Weights of a small sound classifier.
Training: normuon at rate 0.02, 22800 steps, batches of 128, held-out accuracy 98%.
Data: trained on drum patterns on synthesised drum kits, 26041 training examples, 112.1 epochs.
Rows from block 8, named by matrix and row number. Rows with one number belong to one attention dimension. Each number is 50 + 12 x the weight over the matrix's rms, rounded and kept within 0 to 99. All counts start at 0.
# q: attention query (model.blocks.8.attn.q.weight, 192x192), inputs 0-191
# k: attention key (model.blocks.8.attn.k.weight, 192x192), inputs 0-191
q.44:55 48 51 52 46 43 55 54 56 46 44 45 53 51 45 48 47 48 55 54 53 53 45 51 49 45 50 50 55 56 54 56 54 56 43 44 54 44 50 57 51 53 56 54 56 55 56 48 51 50 44 52 55 49 51 45 55 55 53 54 55 51 54 45 53 43 48 44 55 46 45 47 46 53 56 55 49 52 45 57 50 47 51 56 45 46 45 52 48 46 45 53 44 50 44 51 54 46 44 55 56 53 53 57 50 48 48 48 54 46 57 55 54 54 46 49 45 51 47 43 45 51 47 51 47 51 50 44 50 47 49 53 55 57 44 47 99 53 44 51 51 50 56 53 45 51 51 53 55 57 50 53 45 56 53 54 50 52 54 55 56 52 49 54 48 51 53 47 47 48 56 53 44 48 49 51 57 49 50 53 45 51 56 55 46 52 52 56 48 46 54 52
k.44:50 50 50 50 50 50 50 50 50 50 50 50 50 50 50 50 50 50 50 50 50 50 50 50 50 50 49 50 50 50 50 50 50 50 50 50 50 50 50 50 50 50 50 50 50 50 50 50 50 50 50 50 50 50 50 50 50 50 50 50 50 50 50 50 50 50 50 50 50 50 50 50 50 50 50 50 50 50 50 50 50 50 50 50 50 50 50 50 50 50 50 50 50 50 50 50 50 50 50 50 50 50 50 50 50 50 50 50 50 50 50 50 50 50 50 50 50 50 50 50 50 50 50 50 50 50 50 50 50 50 50 50 50 50 50 50 99 50 50 50 50 50 50 50 50 50 50 50 50 50 50 50 50 50 50 50 50 50 50 50 50 50 50 50 50 50 50 50 50 50 50 50 50 50 50 50 50 50 50 50 50 50 50 50 50 50 50 50 50 50 50 50
q.63:56 48 48 49 54 49 44 46 54 46 46 55 43 48 50 44 47 50 56 46 48 50 52 47 55 44 51 48 52 51 51 44 47 52 54 52 51 48 46 55 49 57 43 45 57 51 44 54 54 50 47 44 51 53 50 49 50 45 48 55 51 47 53 49 49 54 49 46 57 55 46 50 48 52 50 52 53 53 45 53 55 55 55 46 53 51 50 47 54 56 50 49 55 57 45 54 56 50 46 46 45 52 44 51 50 50 56 54 51 51 53 53 49 46 53 45 45 50 55 48 51 49 54 56 45 49 55 54 46 43 54 51 51 57 46 45 99 55 49 45 53 44 53 48 53 53 56 54 48 56 46 46 55 54 47 46 56 55 44 46 54 56 52 46 52 43 49 57 49 55 51 49 49 43 51 51 56 48 47 56 56 55 52 49 49 55 51 52 50 44 48 44
k.63:50 50 50 50 50 50 50 50 50 50 50 50 50 50 50 50 50 50 50 50 50 50 50 50 50 50 49 50 50 50 50 50 50 50 50 50 50 50 50 50 50 50 50 50 50 50 50 50 50 50 50 50 50 50 50 50 50 50 50 50 50 50 50 50 50 50 50 50 50 50 50 50 50 50 50 50 50 50 50 50 50 50 50 50 50 50 50 50 50 50 50 50 50 50 50 50 50 50 50 50 50 50 50 50 50 50 50 50 50 50 50 50 50 50 50 50 50 50 50 50 50 50 50 50 50 50 50 50 50 50 50 50 50 50 50 50 99 50 50 50 50 50 50 50 50 50 50 50 50 50 50 50 50 50 50 50 50 50 50 50 50 50 50 50 50 50 50 50 50 50 50 50 50 50 50 50 50 50 50 50 50 50 50 50 50 50 50 50 50 50 50 50
q.94:48 55 45 50 54 51 44 51 54 45 51 51 50 50 50 50 44 53 50 51 48 52 48 46 44 57 47 48 50 43 44 53 48 46 50 52 53 47 44 48 48 45 53 48 53 45 51 44 48 45 48 44 47 54 45 53 49 52 50 57 47 49 54 49 44 54 47 53 45 53 56 56 52 48 44 50 47 52 50 45 57 49 48 46 46 50 47 47 43 43 44 51 55 56 45 55 45 45 55 45 47 45 55 45 52 56 45 48 57 43 52 53 52 51 47 55 45 47 47 56 50 48 50 52 53 44 48 44 45 49 50 56 56 50 46 43 30 43 47 54 49 56 50 50 45 44 52 47 50 47 56 52 53 55 52 51 48 54 51 44 44 55 51 54 53 56 55 50 46 56 55 54 52 53 49 56 47 48 45 47 55 55 52 48 48 51 49 46 46 49 47 53
k.94:50 50 50 50 50 50 50 50 50 50 50 50 50 50 50 50 50 50 50 50 50 50 50 50 50 50 51 50 50 50 50 50 50 50 50 50 50 50 50 50 50 50 50 50 50 50 50 50 50 50 50 50 50 50 50 50 50 50 50 50 50 50 50 50 50 50 50 50 50 50 50 50 50 50 50 50 50 50 50 50 50 50 50 50 50 50 50 50 50 50 50 50 50 50 50 50 50 50 50 50 50 50 50 50 50 50 50 50 50 50 50 50 50 50 50 50 50 50 50 50 50 50 50 50 50 50 50 50 50 50 50 50 50 50 50 50 00 50 50 50 50 50 50 50 50 50 50 50 50 50 50 50 50 50 50 50 50 50 50 50 50 50 50 50 50 50 50 50 50 50 50 50 50 50 50 50 50 50 50 50 50 50 50 50 50 50 50 50 50 50 50 50
q.129:53 51 53 54 45 50 47 56 48 47 49 55 47 46 50 48 47 52 52 43 44 51 43 49 44 53 41 47 46 47 53 53 43 45 43 47 52 45 50 44 45 47 47 50 45 55 52 56 45 48 46 44 45 49 56 44 47 54 57 43 44 44 43 57 52 50 47 54 46 49 50 46 53 49 48 47 48 49 49 54 43 45 50 52 50 55 46 45 48 51 53 46 43 49 46 52 45 55 44 43 47 45 51 46 50 51 43 51 52 50 43 54 45 49 49 43 45 54 45 47 48 49 47 48 56 44 55 45 45 50 45 43 49 45 44 45 82 53 54 53 57 45 43 52 45 47 52 46 52 46 44 44 45 47 51 44 56 53 46 50 56 44 47 46 52 50 51 44 48 52 43 43 47 50 48 44 51 51 54 48 52 48 47 53 51 52 50 47 50 46 47 57
k.129:50 50 50 50 50 50 50 50 50 50 50 50 50 50 50 50 50 50 50 50 50 50 50 50 50 50 50 50 50 50 50 50 50 50 50 50 50 50 50 50 50 50 50 50 50 50 50 50 50 50 50 50 50 50 50 50 50 50 50 50 50 50 50 50 50 50 50 50 50 50 50 50 50 50 50 50 50 50 50 50 50 50 50 50 50 50 50 50 50 50 50 50 50 50 50 50 50 50 50 50 50 50 50 50 50 50 50 50 50 50 50 50 50 50 50 50 50 50 50 50 50 50 50 50 50 50 50 50 50 50 50 50 50 50 50 50 88 50 50 50 50 50 50 50 50 50 50 50 50 50 50 50 50 50 50 50 50 50 50 50 50 50 50 50 50 50 50 50 50 50 50 50 50 50 50 50 50 50 50 50 50 50 50 50 50 50 50 50 50 50 50 50
q.130:56 48 44 51 47 44 53 52 53 48 54 56 51 50 50 56 47 50 52 48 56 57 55 56 45 56 48 56 51 44 51 45 51 49 57 48 48 51 46 43 52 57 52 45 56 46 56 48 47 44 51 46 48 48 43 47 44 57 44 54 52 49 48 50 46 50 48 55 52 46 48 52 52 56 55 46 49 55 55 44 53 50 50 50 54 46 46 52 50 54 56 49 52 50 51 57 48 52 53 49 44 47 57 51 55 44 53 49 56 44 52 51 45 57 57 47 47 52 46 55 51 47 54 52 47 50 54 49 51 57 56 51 46 52 53 49 99 44 47 53 44 54 54 55 45 56 44 52 55 53 45 50 54 47 45 50 54 45 49 47 47 51 52 53 49 56 56 53 56 57 43 52 52 55 44 44 55 51 54 54 56 43 48 45 48 51 57 44 56 46 51 50
k.130:50 50 50 50 50 50 50 50 50 50 50 50 50 50 50 50 50 50 50 50 50 50 50 50 50 50 50 50 50 50 50 50 50 50 50 50 50 50 50 50 50 50 50 50 50 50 50 50 50 50 50 50 50 50 50 50 50 50 50 50 50 50 50 50 50 50 50 50 50 50 50 50 50 50 50 50 50 50 50 50 50 50 50 50 50 50 50 50 50 50 50 50 50 50 50 50 50 50 50 50 50 50 50 50 50 50 50 50 50 50 50 50 50 50 50 50 50 50 50 50 50 50 50 50 50 50 50 50 50 50 50 50 50 50 50 50 98 50 50 50 50 50 50 50 50 50 50 50 50 50 50 50 50 50 50 50 50 50 50 50 50 50 50 50 50 50 50 50 50 50 50 50 50 50 50 50 50 50 50 50 50 50 50 50 50 50 50 50 50 50 50 50
q.131:54 49 55 54 45 52 44 55 45 52 56 55 50 49 55 52 46 55 49 55 48 52 56 50 55 49 51 46 56 46 55 50 51 52 45 48 55 57 45 54 56 54 45 55 48 48 52 48 46 56 49 49 45 51 45 56 46 49 52 52 45 48 44 54 54 49 54 50 54 46 44 48 55 47 53 53 47 53 53 52 54 46 54 47 56 53 51 49 45 45 48 49 56 51 50 46 49 51 49 53 47 47 53 44 44 56 53 56 48 55 57 52 43 47 51 56 46 50 50 55 54 43 46 52 46 51 55 56 47 43 55 45 50 46 54 45 99 46 55 51 50 48 47 49 50 45 56 54 45 49 44 48 46 56 47 51 44 53 48 48 44 46 52 52 50 55 54 44 48 56 51 54 55 54 44 47 50 48 52 44 52 56 51 44 54 53 52 52 49 47 52 47
k.131:50 50 50 50 50 50 50 50 50 50 50 50 50 50 50 50 50 50 50 50 50 50 50 50 50 50 50 50 50 50 50 50 50 50 50 50 50 50 50 50 50 50 50 50 50 50 50 50 50 50 50 50 50 50 50 50 50 50 50 50 50 50 50 50 50 50 50 50 50 50 50 50 50 50 50 50 50 50 50 50 50 50 50 50 50 50 50 50 50 50 50 50 50 50 50 50 50 50 50 50 50 50 50 50 50 50 50 50 50 50 50 50 50 50 50 50 50 50 50 50 50 50 50 50 50 50 50 50 50 50 50 50 50 50 50 50 96 50 50 50 50 50 50 50 50 50 50 50 50 50 50 50 50 50 50 50 50 50 50 50 50 50 50 50 50 50 50 50 50 50 50 50 50 50 50 50 50 50 50 50 50 50 50 50 50 50 50 50 50 50 50 50
q.132:49 55 56 54 49 56 45 46 46 49 52 48 52 51 50 55 45 49 54 45 43 54 56 51 53 44 54 56 52 49 45 56 51 44 54 55 55 45 44 53 51 56 48 56 53 53 53 54 47 56 48 43 55 44 48 54 53 48 51 50 54 47 49 51 51 46 43 53 56 45 52 55 46 45 50 45 43 47 56 56 44 55 48 54 53 50 57 49 46 47 43 56 53 55 54 44 53 55 49 46 52 49 48 56 57 51 47 43 50 54 54 54 51 54 48 48 50 56 48 52 56 56 55 50 52 47 55 53 50 56 54 51 54 46 46 46 00 51 49 56 57 49 56 54 47 47 52 43 46 45 54 50 53 53 46 48 48 51 51 55 52 51 49 57 55 43 49 43 54 45 54 45 43 48 54 57 43 51 45 53 49 52 51 52 46 50 45 50 54 50 55 52
k.132:50 50 50 50 50 50 50 50 50 50 50 50 50 50 50 50 50 50 50 50 50 50 50 50 50 50 50 50 50 50 50 50 50 50 50 50 50 50 50 50 50 50 50 50 50 50 50 50 50 50 50 50 50 50 50 50 50 50 50 50 50 50 50 50 50 50 50 50 50 50 50 50 50 50 50 50 50 50 50 50 50 50 50 50 50 50 50 50 50 50 50 50 50 50 50 50 50 50 50 50 50 50 50 50 50 50 50 50 50 50 50 50 50 50 50 50 50 50 50 50 50 50 50 50 50 50 50 50 50 50 50 50 50 50 50 50 03 50 50 50 50 50 50 50 50 50 50 50 50 50 50 50 50 50 50 50 50 50 50 50 50 50 50 50 50 50 50 50 50 50 50 50 50 50 50 50 50 50 50 50 50 50 50 50 50 50 50 50 50 50 50 50
q.185:55 56 56 47 46 47 48 57 53 55 46 53 54 53 45 49 44 44 44 49 46 52 55 44 49 54 41 50 55 54 49 46 54 53 48 46 49 44 53 49 45 45 43 48 49 44 44 54 51 43 45 45 55 49 53 49 51 47 49 45 46 51 48 45 47 51 53 56 55 48 48 47 53 44 44 50 43 53 45 50 46 50 51 45 45 47 53 56 52 44 56 57 44 49 49 45 50 51 51 48 55 47 46 49 52 43 49 44 54 52 44 52 43 49 46 52 49 57 53 54 48 47 50 57 53 47 48 49 49 44 55 52 45 49 54 45 89 44 55 45 48 48 44 53 54 55 43 55 48 49 46 46 54 48 44 54 48 45 45 46 49 53 43 53 44 44 48 50 49 56 53 46 56 55 55 46 47 43 47 44 50 48 43 44 56 44 44 54 52 56 52 54
k.185:50 50 50 50 50 50 50 50 50 50 50 50 50 50 50 50 50 50 50 50 50 50 50 50 50 50 50 50 50 50 50 50 50 50 50 50 50 50 50 50 50 50 50 50 50 50 50 50 50 50 50 50 50 50 50 50 50 50 50 50 50 50 50 50 50 50 50 50 50 50 50 50 50 50 50 50 50 50 50 50 50 50 50 50 50 50 50 50 50 50 50 50 50 50 50 50 50 50 50 50 50 50 50 50 50 50 50 50 50 50 50 50 50 50 50 50 50 50 50 50 50 50 50 50 50 50 50 50 50 50 50 50 50 50 50 50 97 50 50 50 50 50 50 50 50 50 50 50 50 50 50 50 50 50 50 50 50 50 50 50 50 50 50 50 50 50 50 50 50 50 50 50 50 50 50 50 50 50 50 50 50 50 50 50 50 50 50 50 50 50 50 50